A small sound classifier, trained from scratch: batches of 128, 26041 training examples.
Rows from block 8, named by matrix and row number. Rows with one number belong to one attention dimension. Each number is 128 + 32 x the weight over its row's rms, rounded and kept within 0 to 255. All counts start at 0. Numbers have three digits each. After the name is the row's rms in percent of the matrix's.
# q: attention query (model.blocks.8.attn.q.weight, 192x192), inputs 0-191
# k: attention key (model.blocks.8.attn.k.weight, 192x192), inputs 0-191
q.133 043:158147152152167089157126167147167168128168148145101167132093093100140089153102124102097137119145109086170153091130132124167141110153135169089132111099147121098114150117132122088147112093140086106084153142098093127165164136138126143156155169149165131119156144100165156150162093093110097137137118130138109086170134112091101123157166105145162101129103110168092125123107134106140127138146146111167141145141108113000106155107116085151087156104150141144130123125123089132146159153136142108115156132141125127094156128125104134147141167102152107142134101126149096111144144135103165135
q.134 044:145122108110134130128124164144163121094090139157141116114113167140118164162114129119138157169143097094105091089146109120160141113121118147093113150114148106118100137092099148114099143129088140143114165120131104151150105127125117100117154163150142095145151111169124113136117150146167143122142125145163160142169147125089159117096118121129094137089105116139152153135121149165097095087125106167129106131101116126255138118111105114139103103110138160153122128153094164094139102152129136103098120118129145151124099102151149124108168164090089106126094112168092112123168123098108137110
q.135 048:151117138113154162118159157089162161090134116094091112143095148144107111100130126151142156112116164125146120122163152166125094163096166106126156159146112131140149119119146157154166159145163128149131095139122105098136136136101160164161142135133133135143122129162098131103090137143114137130096161099137130134160120146132090145140155137142150118105134149108115122114111139117103109141158126144104099090164134160000148128100119133092104113146146101127133155124131130156109131125104128092137101106153132126144106132111114144137154110092109142100159150137134142153116145147140128110
q.136 049:107099097152102094105135135139102137092157142123141133164094160123139128117119161134112114110149154151120163166145124129096103121128161157137091117111150092092100101144135099139143165164148162095154156098115150106097161097115127163143097102127149117133121160124151098099109095133106132094146137125123147128153124161152128111117126147163094138154104121146099131161163153120122150101095128129098151146130145116000123096147111151109163121107134127122114132101138102157164094123091135136118108103105161109140090126110140124102144147134157121132163113158117140103129123131147160156
q.137 047:119156106128153103104099117155100143129131145164139164109133095094153132093165137133163110101102130120129146101102112108148109120098152100113139166129156127094124152089104150131093105164153100167130167090160131136149117142117137128142120137140100150139156121143158112150130159094140113126122094117139144147120124094129120135138089152126129164139106151150155102106162156166110109103100122131163103107105138120255110102131128138141100135165093124112157164136140134113112106152116151107161132133104129118164107090118152103089139113140116134114121094111136136125160121146110135137
q.138 044:096136107134138087150169155122101113130086142124124124104131149144115113151138085128119159116141164166124122087093111119093149158087118111176110162124104146122088164158106105155129138129123167111096106105115119088126137161163146147142097113111095157109148157126153109171124088136114096095162137128098107149163105158138106170155122111130135164122134128129134092166092136145119155105134103122097169121115120097255108138143092129086140168133161105138088109096087127159135091169138110132168102126157127113108123111143095097166109129092116119161119111147167168136152137149147125151
q.139 052:162137102097133120118137098145140109135157109117138154112137146138156108154107180113128139095097156090108109158147095094145106136130130120123163162119097105131118097097147160138133096163144096107148125152119137111121137150122103136131137108099125099114096099124149101132149149147109103100123138140146128120109157153155107158142119106095139111099121097158155105109110096154153129106096143145097129114100131129000101137115148094109126115156113132147150139156163122142144141126122164145108131136107122113132130159161155135147163161138135093108122104135108119109157143142150138134
q.140 049:111130134154115131102102120107102095140135098147136102165122115105142149161150097111097145110150159123147142117140158161126148141110153137099133150115166115143135100130104112109149152162137103120152148091119111107161147133114135123133097157160132157088127106095110092156167131147099108147160150094139103122132159101099121162156141158163143097125101139163154142111106112145091128105098120094105164143132119162255145146144114159144133125160161105141142159154165100134156136133159163121122153122141162164101106141110152098108097139151117165129145158157110137113157143141158121102
q.141 050:119153145117133106093144139138121099123145109127095145164135104114135139152141187094156099122141163145119138110163127166113128152107107091106110163140156153117142093099130136148148163151112111117128144142152101124125094161123117154163138115161132145109111152145122093142106154156118129155111162116138142159139111112147114128111137149100120155126093098094105101118098155104099147150108110117096154129158133114000134095104100150100162093097125137118147118135158160119132096137165137137157095137153141159118097141156107147119107116104146110159151160153111144118092143119117121157
q.142 043:088147154115163128133135159113111114156143148118128124110133102119095150134098187117154154103126084098133119145137164129115082129152156114148104109146134084155120167142149166133109164165169130095121091090147166151141118139106135103105154161114120108171094125131151134117161157166115086138169136099094127087150094094160152088138128098119120156124127160154138168151139123170107092167112112144151129146130103114000093089168092126105110156114153115111090154092154161089122143115102132100134138169107098124161133108128107115123092120088131136165096152158127088161100140162108097113
q.143 047:157157156144123118160143100141113121096158102099158114101094113169109145120130091118106166118165111114134158153100118103143158166152147116100152122109159111114107107133122117117112094155167123144147163103114157099140093163156106153140111114115107109135167125159124123101145112098129111107156148162135140129136094131157146163144133137094167165102141159132142114125156125167092114092141142162101107138100152129255150119140117099140100123119103100115098161165112094124093145110149151160163144133151118096102094104156130161107100133121146097103160113144101097108114158157104139130
q.144 045:112145113128121131152095160112147166169115110099154137111097169154155106096113143105102119130114122096166143112118119098153168110114115118162141099095122124165150093088109134103137092119141152167109166090167126135160107163158172161144090119153159126107146142113099097111149165134108116132148154148101128156164143112109092109104146155144151107105148142124105133158140133165094140159108166132098109142096143123255163145099164121139123130144101118117101121137141125097088167094165127145137111126124111108125131115088127108141102157102109088094158156104114104120148161110110098090
q.145 050:106093140131095120111102117098144150111106117109130097119102134124144094154162159162118146135098113144146123154131095137137102119157135163136129111120099137162111139158119101141092162108101117110113135099092115102150161138161091143164115160136122144163139092162092138147110140161100159162130135155160152119127130164124135101160093157131115102149123140092110147161159098092143155147139113131107104108144155136000118125161160159116092147105146163095121145127130138143151113143099131115098099114093159102164126138166161163125142165113110155123125146152147107107138126143155161144
q.147 046:160136121165128146098143118112124100099111118146158089103156135136097165119138160137163118137128115127089124106129104151136084111151097103107143105149120154134101164148129153107104116143105160167116147108133165152116164136109139131102110117103130168106106103128158112096148130097160136158099127102153157101094103146158136104103119152159155158163115154120101108120091138127127112140129095164095147146164122093000098105106143156145116160106145092119164111167118099134167151127111146115146107152139166103091105158170127097162167124092132119147140124100159117165163100099136089140
q.148 048:127121135155113140136109145089100124090136111117121098119116112140148102146140134104153091128090090147115092144161103092141090095162166133134094125108135131153166090158121137105143114118130123159091148115132125146154159115123145155153123162145122106129143097110126144140114107147100129112135164141105155108163145135145161157140121156090097129095158152144166149116092107144148128100110140128106144092102096134000158091105140093092102158134131122145129149124118101116116161111163137103161151143118129165102112097114166157117098092116095161097105117152107151114092108145139114125
q.150 045:146145139098118123147165148143094119131089122133143120153108167124152123092137080107141144096104158098145089102167144154099150111146143100122096131098157151099132125156145158123099146116156117168139112159098130146110131090147148166091152168160155141142144113131154111105149101100159106120146093134123167121111090154134160144109112101115097107093136101145152102109132144090137096147095124121132137108097100115255102098127122091128100102108092122154117138115089091129094095122126161149138156108153099132127090092096111120113135096106119164106143120154156096126097119147111151148
q.151 047:101130145119133121115122166127147155131125125110145120131132100128091126090138132106148122144149106111094094113144164101151132126135145097154139121167121115155134114154107115128107099158124161143136128104117103111142097145137133127156099117139115103172158166090094142100115090120114160140158126117167089138112142113158130124137142161165128140114121126093120137162129098127110126135123131104118132144138151135000138132090145149105129105107137160100096092148116154106135105134142159162126128146148154105131116101131112123115151160123141152122107160103164101152146096127166111143
q.153 043:092148168128144130130170130094142146121150097112106093098127138105144127092123179166157118151134166105102091169087089156163140169132123094101169169166106139138091087097108159145085171111093150106112144146098147167088144149115117117162135125117109122150168158130111099160142096170104152092160116093105143165092093148106160127124127107156160107145089133127146135148114088106114109138104146099127134113160100132000160105156111165148136164124104101154166125091099146141150119137106132163123157155126135114156144136090119097162094143136168107096110118117124131124102103121156155155
q.154 049:141092100112123161154162148098133123122144115106094107156136098098122159119162137139103136098141147163149140150136104124097137149161135114158156142160131094123150157104099163142163164165130154127154164148098144124135130156160154097157124109147126154156136161153099106092097102107095120157106112108127132135158099156151127126152122104128104146163110098144118157136144165098130126109107162122101096093090102148000128166140114094152106103151165159102129131144099146100134125155138122153150165148135119149132127137097092112128136155144124120157121147120164145103112126123154141137
q.155 047:109136121148091120145091092097142102138132151162149133125106154163131123091155119125116107101102161113155153119116112107103130155095089093124103130118117170120104159110089126144114163122146145143157128161138152105139108093151147157102154158098090110145090094139147127168118152136109090121154127156096113161140112094106138107158113122140108153129092123146118139115144121156144103091140123159096116157121107165255113100113140108150159091108101119124163111110118091156147094128165149111160138121098136142098154160127104093122153114094159144117129135155102095131153146090165093162
q.156 046:157164149112164167152168151136094150148155151103145150137129168115097109118123080142141103109164102152132135148112122101123163093102143108133168127106129136115139155147158149138095093125147106165155138094111110119136101099121135128138124097093160101147110131106133121151150167115129151098167148110124092158134151111125107102149157097115146126109097148164161092099111138109134102159136109100101140121131112149255118158100099170159140131131142158141103165136137113105096161124166144098155088163110160146166107119124135107136136116152146163164160128107132132151114148113097166117
q.159 051:120153155111143123110132103151129156141136148146153106163134138138135145125159089133160112140148128147153159149109155105107129151161132118129116120103128139158154162094105163158142132161126126110135108158120100111110139112119161101130147150124117093087162102148121141152121131119148107144114135158110149099114161098162110132100114124136108111113128118162146135158112099130123145098128140139113103119163153114255137123164148153092130119157162095150127124121144099131104153112154137132136095092155164159158145146145151140149130164131137145095111121161113136116135135135092162101
q.160 049:131141092162155103120126161139159145090130102154115122124115161127154147140163128157097145101117121094108116160113129160160113096160126133124154092094100107103162135164122160106104153159143157164142105115110138098091105153103162157143163106129142120134115153127138093144135155139131130138151113143106091104126119124134120112161138143125135157108161159159101146132141122158137092105131095113156125125116101100000163100097101163108157162165104103120139104146109112125157115092127116156129153125142137148111138149155164121112149112153129111146158102163113105165135163137093121154
q.161 047:100126143118152143089106119119131150151096113121149110119118108108108128100167115108133138096098126101117164093166165099156101093135094100117093103099110148103165115104149101100147089160115127115111147095134152141132111089125127095123106118116094139151103147151113166113109117114117166148156162146111165115140096121102135096106109114148112147096115165096100148104097113156152096155091092098143095155098115102000126095151094106144092123095167097123123092102101118152108090147138132108150158148104112121125145131155148159108124109144132165157090131109108135147143138115143132163
q.162 048:100139125135162162116104160126121095116138143153108116164102132153165138128098083093157093110094099159090139100120151137130141137092113139118095094152104127144163115111120162096146111144097116137156148156141165165119112147156148157099143106134092130104150105124161144119140143159165109149152108157093156118091147117128091156110092150128158150139137101150117102099117137106128107151090129156158132110160128155255109092149131132113120148165101119098151100117121093134126103131121150105091095121146102151137167153116124107160135124110140126130112160101122152124097101152121126099
q.163 043:103086128122095129111122135139168125099091105092158117085141110173132136131150087085123089122135128133164088134152156129128097096097167167102140124167087135088148091167132132126165115136143161113159170109141118128146147101094164132133111100136132122145095146102158093146136127163136086158140086135108144107107130110129090149153159111127149148132148139096125094133144099119101149134114159092128144132093145121255103130108126172124169131163165169140151113134105138096157105123101130134095130160095154142102134162098150104149140145155141114096117102128113154153133127089087097144
q.165 046:089104136145135091106127127106091141166112130141136123157099132141102142167099082103153128167090139107122129110091160164089112142143108142107119125125130163121156125136124126116140142126161157097106154111163110154125162118160147151160152141139124121143129156158119114128168109167113148089139159157132121162103128116118098149108133164154094105122141152098147129107148111105104088105124152141149133133120136141255144146107105093148106166122151165140154118107092144125135131133090096123117127146099126160088150097086135157129088137137138133143161098092135094125120108124094107120
q.166 052:117121119141095135108150118113144130116097150128163095159120132155108105148118113148104094133146148132142125123104099162139108120129108119108143140139127150115113103162092151119143099094152099133164121144093149095104138157147156134122153128135099131100116151094157121119159099118149131131135133150149117161147155106093104135094095163109110160146138139147138118112148156117119140160101118145107147128159150147255134140094113099163106163113151161099093151121104123138101119150117120125129122160155105159143107120136110107151117122119140094109101133111114105157161120141119143097
q.167 050:094102134122135112134132101122092133143108094141151147100106162100129103115139109147155131110119120145110114109092102099103146156110112128169114158121100142105104135100148139095092110118153093092166103106094121117134137123148153141123151156157099098100138109118102149102128136129126124097136146143120107157093107157131119159129127095129104145109137147109125105111148161162144157136106162155162126107129129160255117154153119112150105132155163111105150143094106140138152136121163152128099164102118107111123154134090115100128104157139103125117154163119099151114160096101160155163
q.168 044:086107109156093096109166146143139158112149098116121125150130166117158152146127183085155106137146108137169163090128144111162126123151127163088126147141142128130104086121122103161128150123135104165151158133093156168135135150167145115111086118150157136131131121086105103119133126108152121165088157149108100127126094106100136167142108163141115108153118147158101091157113169161155157137120124095124119124109149094000087112128119113164167167112162087126114123098091111166116101151148149093152131090137142167107120122161128104156136142170127131109167094097096163166153096089124145144
q.169 052:106094161093103147116117097096151105164123156103153101133163103127102135095144118140117144161158138105118155160111158149145105156158130146107101153154132155115118129097141100120139140133127135150135133132112134149102101112140122162147122142111130134103149103120137148130159096124141111119140137093152097101106147149124105135136101129120158103161144124150161100131094137109120109142097161134142115149143100094255154140125096154133135122150097148150154103116128148132116157164135155112125105094115157159123159150101104158139125147118124093158155119099104145131147161134130122160
q.170 044:127125108104118090159157112159098128106115099147087157154106113122107126105149188124146168157119121090157111100109126159110137093104169105140121133122092112098160110107165137116096149166133142095143095104169101123116121110169090119109120101155117139159153139125121105101102132116147137115117147156128126142145151153129133139155159119145136099126128158158115097089138162158091132094152167139093155088112165121000125150143120120097138101088139103127168102100150088128102161146127121095118105160137115100152131142155105161151154109162121104105111118121107103109098143139122142095
q.171 049:136133156132135123111107127150100166130152125099110092148165145135148111112158185111146162160139141131123134114140162121100097102134137128103156141138155097106159116127140125110097154099136133112103119125147152151134121114150113155133118163116151146157094103110136136121102127136137128120097163164121146094099148147126120098123096150141154096090149135097157110110121096133109128106103114152112158130094118140000127104100111125137129156102138115103100157116105151120158143139105161088143145094111100165111102152140145125128134150100150164129122155153139164135163132101151151106
q.172 045:116121110124128125166121143094114152119139138139167127148144160119104106133113089146103151117101150125138116137120110133131114094128113135130167140147122110153165154154127162087091089165089158092092102142123117097116156128125122099143154142155154157128119162102107116096161141114142150134158153169114117129124160133152114102168138116160090093154095151141161093163147103127125102138123105144137147093088140092255165122168092126106137148101122088150100111134105152097090160138154155148094144100101137149142145099147144157144122112105095125152148141157119117094141138108155116112
q.173 049:122111145096153134129159123164143141125112146112132127152105135164138105126118071159144095109106099132162160119133154123162115130139102147159120143095104156146116121153139162139109145122157093146094165136158154128146092166091098159140149141124116153122154143098133128142115107103163147106136091153116157131153119123150135112148154116126116159105146152108108162092105157095106108114164137159163095131135163149255101117106138120093160119149113139120133140125148127121137142129099131152155162123162097149118121131137140156156139118146109130112164094108119106122130147130163130132
q.174 045:130095157161118113119128109163089122159143143133153167113101121126164152148102085093146136147128143152165132152094094113158101110130160159163105116158155114131119150110148153143138165118115151162136125102157118168158112157156156168155112165136156100148112155129123095147120141106114137138166152100167130156165116138155095162109142093154119162147104159112128151108105165121148094121167094153128090129116092166255111153128108155137136096138110106115164120140157152115101138124118091116160134123091130158154124137130161115107156131168113159088087120130123127100147150131130114104
k.133 028:128128128128128128128128128128128128128128128128128128128128128128128128128128128128128128128128128128128128128128128128128128128128128128128128128128128128128128128128128128128128128128128128128128128128128128128128128128128128128128128128128128128128128128128128128128128128128128128128128128128128128128128128128128128128128128128128128128128128128128128128128128128128128128128128128128128128128128128128000128128128128128128128128128128128128128128128128128128128128128128128128128128128128128128128128128128128128128128128128128128128128128128128128128128128128128128128
k.134 027:128128128128128128128128128128128128128128128128128128128128128128128128128128128128128128128128128128128128128128128128128128128128128128128128128128128128128128128128128128128128128128128128128128128128128128128128128128128128128128128128128128128128128128128128128128128128128128128128128128128128128128128128128128128128128128128128128128128128128128128128128128128128128128128128128128128128128128128128255128128128128128128128128128128128128128128128128128128128128128128128128128128128128128128128128128128128128128128128128128128128128128128128128128128128128128128128
k.135 028:128128128128128128128128128128128128128128128128128128128128128128128128128128128128128128128128128128128128128128128128128128128128128128128128128128128128128128128128128128128128128128128128128128128128128128128128128128128128128128128128128128128128128128128128128128128128128128128128128128128128128128128128128128128128128128128128128128128128128128128128128128128128128128128128128128128128128128128128000128128128128128128128128128128128128128128128128128128128128128128128128128128128128128128128128128128128128128128128128128128128128128128128128128128128128128128128
k.136 028:128128128128128128128128128128128128128128128128128128128128128128128128128128128128128128128128128128128128128128128128128128128128128128128128128128128128128128128128128128128128128128128128128128128128128128128128128128128128128128128128128128128128128128128128128128128128128128128128128128128128128128128128128128128128128128128128128128128128128128128128128128128128128128128128128128128128128128128128000128128128128128128128128128128128128128128128128128128128128128128128128128128128128128128128128128128128128128128128128128128128128128128128128128128128128128128128
k.137 028:128128128128128128128128128128128128128128128128128128128128128128128128128128128128128128128128128128128128128128128128128128128128128128128128128128128128128128128128128128128128128128128128128128128128128128128128128128128128128128128128128128128128128128128128128128128128128128128128128128128128128128128128128128128128128128128128128128128128128128128128128128128128128128128128128128128128128128128128255128128128128128128128128128128128128128128128128128128128128128128128128128128128128128128128128128128128128128128128128128128128128128128128128128128128128128128128
k.138 029:128128128128128128128128128128128128128128128128128128128128128128128128128128128128128128128128128128128128128128128128128128128128128128128128128128128128128128128128128128128128128128128128128128128128128128128128128128128128128128128128128128128128128128128128128128128128128128128128128128128128128128128128128128128128128128128128128128128128128128128128128128128128128128128128128128128128128128128128255128128128128128128128128128128128128128128128128128128128128128128128128128128128128128128128128128128128128128128128128128128128128128128128128128128128128128128128
k.139 027:128128128128128128128128128128128128128128128128128128128128128128128128128128128128128128128128128128128128128128128128128128128128128128128128128128128128128128128128128128128128128128128128128128128128128128128128128128128128128128128128128128128128128128128128128128128128128128128128128128128128128128128128128128128128128128128128128128128128128128128128128128128128128128128128128128128128128128128128000128128128128128128128128128128128128128128128128128128128128128128128128128128128128128128128128128128128128128128128128128128128128128128128128128128128128128128128
k.140 029:128128128128128128128128128128128128128128128128128128128128128128128128128128128128128128128128128128128128128128128128128128128128128128128128128128128128128128128128128128128128128128128128128128128128128128128128128128128128128128128128128128128128128128128128128128128128128128128128128128128128128128128128128128128128128128128128128128128128128128128128128128128128128128128128128128128128128128128128255128128128128128128128128128128128128128128128128128128128128128128128128128128128128128128128128128128128128128128128128128128128128128128128128128128128128128128128
k.141 028:128128128128128128128128128128128128128128128128128128128128128128128128128128128128128128128128128128128128128128128128128128128128128128128128128128128128128128128128128128128128128128128128128128128128128128128128128128128128128128128128128128128128128128128128128128128128128128128128128128128128128128128128128128128128128128128128128128128128128128128128128128128128128128128128128128128128128128128128000128128128128128128128128128128128128128128128128128128128128128128128128128128128128128128128128128128128128128128128128128128128128128128128128128128128128128128128
k.142 027:128128128128128128128128128128128128128128128128128128128128128128128128128128128128128128128128128128128128128128128128128128128128128128128128128128128128128128128128128128128128128128128128128128128128128128128128128128128128128128128128128128128128128128128128128128128128128128128128128128128128128128128128128128128128128128128128128128128128128128128128128128128128128128128128128128128128128128128128000128128128128128128128128128128128128128128128128128128128128128128128128128128128128128128128128128128128128128128128128128128128128128128128128128128128128128128128
k.143 021:128128128128128128128128128128128128128128128128128128128128128128128128128128128128128128128128128128128128128128128128128128128128128128128128128128128128128128128128128128128128128128128128128128128128128128128128128128128128128128128128128128128128128128128128128128128128128128128128128128128128128128128128128128128128128128128128128128128128128128128128128128128128128128128128128128128128128128128128255128128128128128128128128128128128128128128128128128128128128128128128128128128128128128128128128128128128128128128128128128128128128128128128128128128128128128128128
k.144 027:128128128128128128128128128128128128128128128128128128128128128128128128128128128128128128128128128128128128128128128128128128128128128128128128128128128128128128128128128128128128128128128128128128128128128128128128128128128128128128128128128128128128128128128128128128128128128128128128128128128128128128128128128128128128128128128128128128128128128128128128128128128128128128128128128128128128128128128128255128128128128128128128128128128128128128128128128128128128128128128128128128128128128128128128128128128128128128128128128128128128128128128128128128128128128128128128
k.145 028:128128128128128128128128128128128128128128128128128128128128128128128128128128128128128128128128128128128128128128128128128128128128128128128128128128128128128128128128128128128128128128128128128128128128128128128128128128128128128128128128128128128128128128128128128128128128128128128128128128128128128128128128128128128128128128128128128128128128128128128128128128128128128128128128128128128128128128128128000128128128128128128128128128128128128128128128128128128128128128128128128128128128128128128128128128128128128128128128128128128128128128128128128128128128128128128128
k.147 029:128128128128128128128128128128128128128128128128128128128128128128128128128128128128128128128128128128128128128128128128128128128128128128128128128128128128128128128128128128128128128128128128128128128128128128128128128128128128128128128128128128128128128128128128128128128128128128128128128128128128128128128128128128128128128128128128128128128128128128128128128128128128128128128128128128128128128128128128000128128128128128128128128128128128128128128128128128128128128128128128128128128128128128128128128128128128128128128128128128128128128128128128128128128128128128128128
k.148 029:128128128128128128128128128128128128128128128128128128128128128128128128128128128128128128128128128128128128128128128128128128128128128128128128128128128128128128128128128128128128128128128128128128128128128128128128128128128128128128128128128128128128128128128128128128128128128128128128128128128128128128128128128128128128128128128128128128128128128128128128128128128128128128128128128128128128128128128128000128128128128128128128128128128128128128128128128128128128128128128128128128128128128128128128128128128128128128128128128128128128128128128128128128128128128128128128
k.150 005:129129129129127127128129128128127127128128127129129128127129129128127128127128129127128127129129127129129128127127127127127129129128129129129128129129128128127129128127128127128129128129129127128129127129128127128128129129129129127128129127127129128127129128129129128129128127127127127128128128129127127128128128128127128129127129127127128129128127129127127127128127129127129129127129127128127129127127127129255127128127129129128127129129128129127128129129127127127127128129129129128127128127127129127129128129128129129127127129127128129129128127129129129127128129129127127127
k.151 029:128128128128128128128128128128128128128128128128128128128128128128128128128128128128128128128128128128128128128128128128128128128128128128128128128128128128128128128128128128128128128128128128128128128128128128128128128128128128128128128128128128128128128128128128128128128128128128128128128128128128128128128128128128128128128128128128128128128128128128128128128128128128128128128128128128128128128128128128000128128128128128128128128128128128128128128128128128128128128128128128128128128128128128128128128128128128128128128128128128128128128128128128128128128128128128128128
k.153 028:128128128128128128128128128128128128128128128128128128128128128128128128128128128128128128128128128128128128128128128128128128128128128128128128128128128128128128128128128128128128128128128128128128128128128128128128128128128128128128128128128128128128128128128128128128128128128128128128128128128128128128128128128128128128128128128128128128128128128128128128128128128128128128128128128128128128128128128128000128128128128128128128128128128128128128128128128128128128128128128128128128128128128128128128128128128128128128128128128128128128128128128128128128128128128128128128
k.154 026:128128128128128128128128128128128128128128128128128128128128128128128128128128128128128128128128128128128128128128128128128128128128128128128128128128128128128128128128128128128128128128128128128128128128128128128128128128128128128128128128128128128128128128128128128128128128128128128128128128128128128128128128128128128128128128128128128128128128128128128128128128128128128128128128128128128128128128128128000128128128128128128128128128128128128128128128128128128128128128128128128128128128128128128128128128128128128128128128128128128128128128128128128128128128128128128128
k.155 028:128128128128128128128128128128128128128128128128128128128128128128128128128128128128128128128128128128128128128128128128128128128128128128128128128128128128128128128128128128128128128128128128128128128128128128128128128128128128128128128128128128128128128128128128128128128128128128128128128128128128128128128128128128128128128128128128128128128128128128128128128128128128128128128128128128128128128128128128255128128128128128128128128128128128128128128128128128128128128128128128128128128128128128128128128128128128128128128128128128128128128128128128128128128128128128128128
k.156 028:128128128128128128128128128128128128128128128128128128128128128128128128128128128128128128128128128128128128128128128128128128128128128128128128128128128128128128128128128128128128128128128128128128128128128128128128128128128128128128128128128128128128128128128128128128128128128128128128128128128128128128128128128128128128128128128128128128128128128128128128128128128128128128128128128128128128128128128128255128128128128128128128128128128128128128128128128128128128128128128128128128128128128128128128128128128128128128128128128128128128128128128128128128128128128128128128
k.159 028:128128128128128128128128128128128128128128128128128128128128128128128128128128128128128128128128128128128128128128128128128128128128128128128128128128128128128128128128128128128128128128128128128128128128128128128128128128128128128128128128128128128128128128128128128128128128128128128128128128128128128128128128128128128128128128128128128128128128128128128128128128128128128128128128128128128128128128128128255128128128128128128128128128128128128128128128128128128128128128128128128128128128128128128128128128128128128128128128128128128128128128128128128128128128128128128128
k.160 028:128128128128128128128128128128128128128128128128128128128128128128128128128128128128128128128128128128128128128128128128128128128128128128128128128128128128128128128128128128128128128128128128128128128128128128128128128128128128128128128128128128128128128128128128128128128128128128128128128128128128128128128128128128128128128128128128128128128128128128128128128128128128128128128128128128128128128128128128000128128128128128128128128128128128128128128128128128128128128128128128128128128128128128128128128128128128128128128128128128128128128128128128128128128128128128128128
k.161 028:128128128128128128128128128128128128128128128128128128128128128128128128128128128128128128128128128128128128128128128128128128128128128128128128128128128128128128128128128128128128128128128128128128128128128128128128128128128128128128128128128128128128128128128128128128128128128128128128128128128128128128128128128128128128128128128128128128128128128128128128128128128128128128128128128128128128128128128128000128128128128128128128128128128128128128128128128128128128128128128128128128128128128128128128128128128128128128128128128128128128128128128128128128128128128128128128
k.162 028:128128128128128128128128128128128128128128128128128128128128128128128128128128128128128128128128128128128128128128128128128128128128128128128128128128128128128128128128128128128128128128128128128128128128128128128128128128128128128128128128128128128128128128128128128128128128128128128128128128128128128128128128128128128128128128128128128128128128128128128128128128128128128128128128128128128128128128128128255128128128128128128128128128128128128128128128128128128128128128128128128128128128128128128128128128128128128128128128128128128128128128128128128128128128128128128128
k.163 028:128128128128128128128128128128128128128128128128128128128128128128128128128128128128128128128128128128128128128128128128128128128128128128128128128128128128128128128128128128128128128128128128128128128128128128128128128128128128128128128128128128128128128128128128128128128128128128128128128128128128128128128128128128128128128128128128128128128128128128128128128128128128128128128128128128128128128128128128255128128128128128128128128128128128128128128128128128128128128128128128128128128128128128128128128128128128128128128128128128128128128128128128128128128128128128128128
k.165 028:128128128128128128128128128128128128128128128128128128128128128128128128128128128128128128128128128128128128128128128128128128128128128128128128128128128128128128128128128128128128128128128128128128128128128128128128128128128128128128128128128128128128128128128128128128128128128128128128128128128128128128128128128128128128128128128128128128128128128128128128128128128128128128128128128128128128128128128128255128128128128128128128128128128128128128128128128128128128128128128128128128128128128128128128128128128128128128128128128128128128128128128128128128128128128128128128
k.166 027:128128128128128128128128128128128128128128128128128128128128128128128128128128128128128128128128128128128128128128128128128128128128128128128128128128128128128128128128128128128128128128128128128128128128128128128128128128128128128128128128128128128128128128128128128128128128128128128128128128128128128128128128128128128128128128128128128128128128128128128128128128128128128128128128128128128128128128128128255128128128128128128128128128128128128128128128128128128128128128128128128128128128128128128128128128128128128128128128128128128128128128128128128128128128128128128128
k.167 028:128128128128128128128128128128128128128128128128128128128128128128128128128128128128128128128128128128128128128128128128128128128128128128128128128128128128128128128128128128128128128128128128128128128128128128128128128128128128128128128128128128128128128128128128128128128128128128128128128128128128128128128128128128128128128128128128128128128128128128128128128128128128128128128128128128128128128128128128255128128128128128128128128128128128128128128128128128128128128128128128128128128128128128128128128128128128128128128128128128128128128128128128128128128128128128128128
k.168 027:128128128128128128128128128128128128128128128128128128128128128128128128128128128128128128128128128128128128128128128128128128128128128128128128128128128128128128128128128128128128128128128128128128128128128128128128128128128128128128128128128128128128128128128128128128128128128128128128128128128128128128128128128128128128128128128128128128128128128128128128128128128128128128128128128128128128128128128128000128128128128128128128128128128128128128128128128128128128128128128128128128128128128128128128128128128128128128128128128128128128128128128128128128128128128128128128
k.169 006:127127129128129127127127128129129129128129127127129128129128128129129129129128129129129127128128128128128128127129129127129129128129128129128128127128127128127129129128129128129128128127129128128127127129127128129128129129128129128128129128127129128129127127128127128127127128127129127127129128129128129128129129127129127129129127127127127127128127128129129128129128127128129128128129129128128127127128128129255128127129128127128127127128129128127127128129127127129129129128128129128127127129129127128129128127128128129129127128128129127128129128128128128129129129128128129128
k.170 028:128128128128128128128128128128128128128128128128128128128128128128128128128128128128128128128128128128128128128128128128128128128128128128128128128128128128128128128128128128128128128128128128128128128128128128128128128128128128128128128128128128128128128128128128128128128128128128128128128128128128128128128128128128128128128128128128128128128128128128128128128128128128128128128128128128128128128128128128000128128128128128128128128128128128128128128128128128128128128128128128128128128128128128128128128128128128128128128128128128128128128128128128128128128128128128128128
k.171 029:128128128128128128128128128128128128128128128128128128128128128128128128128128128128128128128128128128128128128128128128128128128128128128128128128128128128128128128128128128128128128128128128128128128128128128128128128128128128128128128128128128128128128128128128128128128128128128128128128128128128128128128128128128128128128128128128128128128128128128128128128128128128128128128128128128128128128128128128000128128128128128128128128128128128128128128128128128128128128128128128128128128128128128128128128128128128128128128128128128128128128128128128128128128128128128128128
k.172 023:128128128128128128128128128128128128128128128128128128128128128128128128128128128128128128128128128128128128128128128128128128128128128128128128128128128128128128128128128128128128128128128128128128128128128128128128128128128128128128128128128128128128128128128128128128128128128128128128128128128128128128128128128128128128128128128128128128128128128128128128128128128128128128128128128128128128128128128128255128128128128128128128128128128128128128128128128128128128128128128128128128128128128128128128128128128128128128128128128128128128128128128128128128128128128128128128
k.173 028:128128128128128128128128128128128128128128128128128128128128128128128128128128128128128128128128128128128128128128128128128128128128128128128128128128128128128128128128128128128128128128128128128128128128128128128128128128128128128128128128128128128128128128128128128128128128128128128128128128128128128128128128128128128128128128128128128128128128128128128128128128128128128128128128128128128128128128128128255128128128128128128128128128128128128128128128128128128128128128128128128128128128128128128128128128128128128128128128128128128128128128128128128128128128128128128128
k.174 026:128128128128128128128128128128128128128128128128128128128128128128128128128128128128128128128128128128128128128128128128128128128128128128128128128128128128128128128128128128128128128128128128128128128128128128128128128128128128128128128128128128128128128128128128128128128128128128128128128128128128128128128128128128128128128128128128128128128128128128128128128128128128128128128128128128128128128128128128255128128128128128128128128128128128128128128128128128128128128128128128128128128128128128128128128128128128128128128128128128128128128128128128128128128128128128128128